config.yaml
encoder_arch: "convmixer"
model: "contrastive image-text model"
dataset: "patchworks of several textures"
train_examples: 72500
image_size: 64
crop_scale_min: 1
horizontal_flip: true
translate: 0.12
tokenizer: "word"
vocab_size: 40
loss: "softmax"
embed_dim: 256
encoder_norm: "groupnorm"
encoder_activation: "relu"
encoder_weight_standardization: false
encoder_patch_size: 4
encoder_depths: [8]
encoder_kernel_size: 9
encoder_widths: [384]
text_encoder_causal: false
text_encoder_width: 128
text_encoder_layers: 7
text_encoder_norm: "layernorm"
text_encoder_norm_position: "pre"
text_encoder_activation: "gelu"
text_encoder_mlp_ratio: 2
text_encoder_head_dim: 32
text_encoder_fused_qkv: false
text_encoder_bias: "all"
text_encoder_qk_norm: false
text_encoder_parallel_block: false
text_encoder_inner_norm: false
text_encoder_positions: "learned"
init: "torch_default"
residual_init: "none"
optimizer: "normuon"
muon_scale: "match_rms_adamw"
lr: 0.0061
momentum: 0.95
nesterov: true
orthogonalizer: "newton_schulz_5"
adamw_lr_other_params: 0.0013
steps: 6000
batch_size: 256
epochs: 21.2
lr_schedule: "cosine"
final_lr_fraction: 0.01
warmup_steps: 1200
weight_decay: 0.1
adamw_weight_decay_other_params: 0
Rows from block 5 of the image encoder of a small contrastive image-text model, named by matrix and row number. Each number is 128 + 24 x the weight over its row's rms, rounded and kept within 0 to 255. All counts start at 0. Numbers have three digits each.
After each channel's rows are labels from the 100 images, of 14848, where the channel reaches its highest value: "peak on" is the class under the peak. Only what is clearly more common there than usual is listed. The data: patchworks of several textures.
# pw: pointwise conv (encoder.blocks.5.pw.weight, 384x384x1x1), inputs 48-95

pw.165:124143109107134163107124158108134128119102116165089139147134180085147147127120133169133142097141189132124134118083106103173132121106104116134134
peak on: cloudy

pw.134:127116163114098140126128128178139117124107122121113105138101096099144115127099144082191091102123069120108139122143147134114094158131130114144151
peak on: plaid

pw.310:172178131144119153143149114079113140130094121148112120136144134136154119111137109070138127091110175117118124136104160119156145095126142124129143
peak on: honeycomb

pw.259:073123130138128108159108146139145118114109151124167118148087118104149152117143124119115124162167145133176106112146097110121117158150121130118121
peak on: scaly

pw.0:119143123187093107056130121147110150116165127111111118143127109139119114159114139113124138129172137119131141116120120162142122150100123157113129
peak on: plaid; camouflage

pw.125:105119128081138069094136129098113155110161127131107108137133099127124150137157132122107077136136141131092145086122116147119119137149084145142161
peak on: cloudy

pw.97:095139126149130154115083113112176121173133104126158140172150114112095147164115092147153100071148104136111089119090125129128074157150112161147149
peak on: rays

pw.95:120117115132102139137180155166130156140107137167094104071129140116124116127129091149096151176136135130145135095130110115133096143102123133119123
peak on: spiral; rings

pw.241:158138154125114123146105087108114143153109156105139093118114123122121138152183151141150151116111135117086145113143145145074119117126102186132131
peak on: cracked

pw.208:165098096127134126065137096115120186122104169163091118167153126104088134129122141134136114133144146132084140102112100170111141155161156130134113
peak on: crosshatched

pw.4:138131126129116155121124134140122118110105152139113133136134168073131125120108141076105123137114127133079126133127129120158131129092122122141159
peak on: plaid

pw.47:163099138119165120102163118122121118126152173195121098111105090137122108134144110157166146112108148134100116119135154124141156120085165100136126
peak on: studded

pw.373:107124129149095130113134126129137145103133133119142148131185150132105115115107134162116137097173160115158109100136120127145154108113147110157156
peak on: veined; spotted

pw.207:126140122123091148099137130126112096160150144116107140109174136129141099128100149142143140114073109126104146144088135142153095135082135122090127
peak on: grid

pw.179:103162141131122134140176139138089145147113103149149119124106164094131120102133122084108101128132103139088138173128125142131116158115106132130107
peak on: spiral; rings

pw.197:109105124126128168120124121063057124093160045190106147120127102122135123098156104095148130146113187106140112133110112145134064124099112104078163
peak on: studded

pw.307:107145118130162140151125119142150086139109132129114106118107168112115108108131180134102147101132150094111130147166125147156146137107150093119133
peak on: studded

pw.37:144157112123147108109117050145126162114116082143092163124136121092137135136139070161118112079113112122109130109099135127129121111170112124110120
peak on: spiral; rings

pw.260:115147122134130116111130153106109152133083131154128093176154108132165135083119117123114103107150135146120166126109119129137145169142139094141151
peak on: grid

pw.175:112138116111103089101188127160150107100158181105124141118073127147154125119092114109101100128163114135151138118102121132125145134115140141113121
peak on: rings; spiral

pw.289:106091111130099148100126058139118134119061156155119119153141146174137151174136157166149112082091190159129152121090148141108130145133127138165121
peak on: crosshatched

pw.43:139095162108130138133142135149123144092162124084125132161173089089140128095149167140148126116087128154143147109171082082159119173118148133117134
peak on: rings

pw.263:143112118174129094112122105140110152095097124135106109130138141167130152114142141146104126112151101101156168097081124091154130150109134138097105
peak on: speckled; veined

pw.250:109144183167097141145102118083128118110168086135151134111132111133125137141093142142115140118097097105145104072163123142112133128106107140104125
peak on: plaid

pw.55:157182110136119111155130123077127156150137117189145140114129108108159142050120135146175142097112080117166106101106120099146131137136101132109145
peak on: speckled

pw.253:133115124152135119138152213151084106104102173128108135127141148114104118143093105105113159129140163154113118154107119101122126160096135134123094
peak on: zigzag; spotted

pw.376:125160120133117083117153130127107137151121085109150103117109117141134139109116175118105153100112161123114122105117115100103103124121142093119101
peak on: rays

pw.205:149112122168171108097120094114100107122144126078136105167161107143091146110142163125120114123195130168160107111139115141160145098193132123119109
peak on: scaly

pw.270:113062134156128129176103109070106148168114078155085111119109136129133137126123134108110124079149192109115216144146128084141114168117131133135133
peak on: crosshatched; wavy

pw.315:115076100080096103093148132089163135121142115107109111165123132128109121155131123148155165104096118103135087081163175087143143204133123120123133
peak on: zigzag

pw.66:109107077111146128118178140128137078169087129114110118107121133120091157127084139138131095111116090127118128150118118139117135126105111138109122
peak on: rings

pw.201:125172109128175132159119113107121131090107128162109160132164158130112114049104115137145083130108128128131115109145123119147141110126138131132147
peak on: studded; speckled

pw.30:123086130151129112110113098054092136143189116183125109131102091124141090077127087103128154115106149091118136098144134107151110116132162167151128
peak on: studded

pw.381:129141102148134135119146122151135141143135137134107135110155160133137104128132139116095137135079133092093122150103102116125154152137144179164158
peak on: cloudy

pw.73:139142138141108143137122171181108104128150166133122173102143098155137161120173106139097168099117127153168136108118138135101122146148141098136111
peak on: rays

pw.341:148186118163115086105126133113130111129063139134090114139132119119162115147140107113114110113116070132125130161140105111142140120129159130121111
peak on: crosshatched

pw.329:142120128144155146135133115133119143118123104145107136101126174122125098092082127146139151131123093171120170138106125107148140114154106091119127
peak on: rings

pw.364:136160143085142103113128126107160120150110077101110082083069138135117167166140108088096127165180116140116092158129091152134132124102103117145137
peak on: honeycomb

pw.84:144118145122127165150109155133102126098123130165128091112150143148125156102096141159109153203114133128133142112100117151144135115135103109130165
peak on: honeycomb

pw.64:172136117131101159134098125124119139136127104089126075167129085146129093135130120092125156117150148104141150151120138099160135109097125163121134
peak on: bubbly; honeycomb

pw.218:132144114132105122122127106135145080143134130125098134134151110138116145118156158131124142130089116158132159123127138073162136155139171091124130
peak on: cloudy

pw.39:124113154126163133113116094155130150141113099180131130163139101123171098126112073179150127091122171129120145164083127124143117166095179116125127
peak on: rays; spiral

pw.204:125133086167108151110112144103148126091141101150100105105148140116089117126134109135115159172146109124150147127177112136101166116143104134163154
peak on: honeycomb; grid

pw.89:140159162142109150152106109088131110152124152134142161139130125107149117161149149135163132112136155121114129090109117127157125134188092160123126
peak on: crosshatched

pw.344:128122148129116145102098107100127162146131131143131170148140114102072130200148155144145161095094166162140156095111128132147132134122110103077139
peak on: plaid

pw.304:123143130119091116117147112104143145099069162096171112102134123096122145132138113140173103177114143160131094128099146105084145132121139111111121
peak on: scaly; crosshatched

pw.222:171135106119102150178133113126124136143110123160120162133147093087163151093124149107137164089118082116123153104159097124133159113129094103136124
peak on: speckled

pw.104:140135156132163134133131119143115134156121126143165129130081095145141132070161095165153198085142176137102122106120142127081117139144107148118138
peak on: rays

pw.102:094113102107108117163150136118179098140107126115118118131150114114078136144145086154132144098137123116123110121171160116109150137149145139130153
peak on: honeycomb

pw.178:128171115160116092123140122086137138111130156152126078150154114136132118119108073106145123117138126150165152125122176168163106155103169146110118
peak on: cracked

pw.374:128113094131110100095086134158126117134132122102160161095112117101099072136116120116111142126157111132163103118094127175086114069147145141115184
peak on: bubbly

pw.20:073110122089100129169145152095113123135215122176147129176093103119155206158141101150165078146128159117080158134106152118139158125118098133164143
peak on: dotted

pw.247:144117110133155112128106150102072119134144117168094120126139117127117090139135145159128160159123199083101108162143112119126048108112111116163164
peak on: honeycomb

pw.282:130154173122168152094130108123099176113116159098142119113128110137117112145139145124164160111136127166097102130127166066158142127113095126117127
peak on: dotted; woven

pw.336:138083129130118154086147128135125114147106126165108105114163100148132125120126138174114086118138112113106122148118126117121161140129135133108120
peak on: veined; spotted

pw.357:103090084125129135079103174114116121118085117156122111127135127084139131149135153142187159076109118140149122138119157129139106176133133127105108
peak on: zigzag

pw.294:089138102096152133128138098150117119107132130086159132153088119117117205131186113164109128123108122124082122102100151129118075100123185180152132
peak on: spiral; rays

pw.74:101124116143113138130119124152116090116147110068184129141142151131156150129164096108103140122121156101173092138149107121125147147141120147135107
peak on: bubbly

pw.301:174115103124113132091160155108125154145137128129146144133149115171135139157104112129118150109105099132136120130146118108100114088101158079144119
peak on: plaid

pw.171:136110144127136114151132102112132170112171116111158110100145091105134118142109141183082143122100140167102142130158179121108136106077153126105155
peak on: cloudy

pw.271:132166140154125081118119131114149101129143115116102116154118106142121093081114142182077140170100135117143096126180139143158141142138109132121147
peak on: honeycomb

pw.86:145145157107159113121152102136113101148152113092132155149105149107179128149108159137143127133130170111136146148111128157130124131156140104125095
peak on: crosshatched

pw.252:132084142137186134113126162132108089139142104088134104121108175148102140114167156121120102153153109117117115156139149141116151200140112115106079
peak on: bubbly; labyrinth

pw.299:105116109134124103115117123122140123113131125128129133084085106182144130132102138084106098146144121134134092164133129117123175139098129117129107
peak on: cloudy

pw.375:133145146169162150094099097118110043138100139146090103134125123119132123171088157127083110117104129141126157079138105138126138123086120147134136
peak on: plaid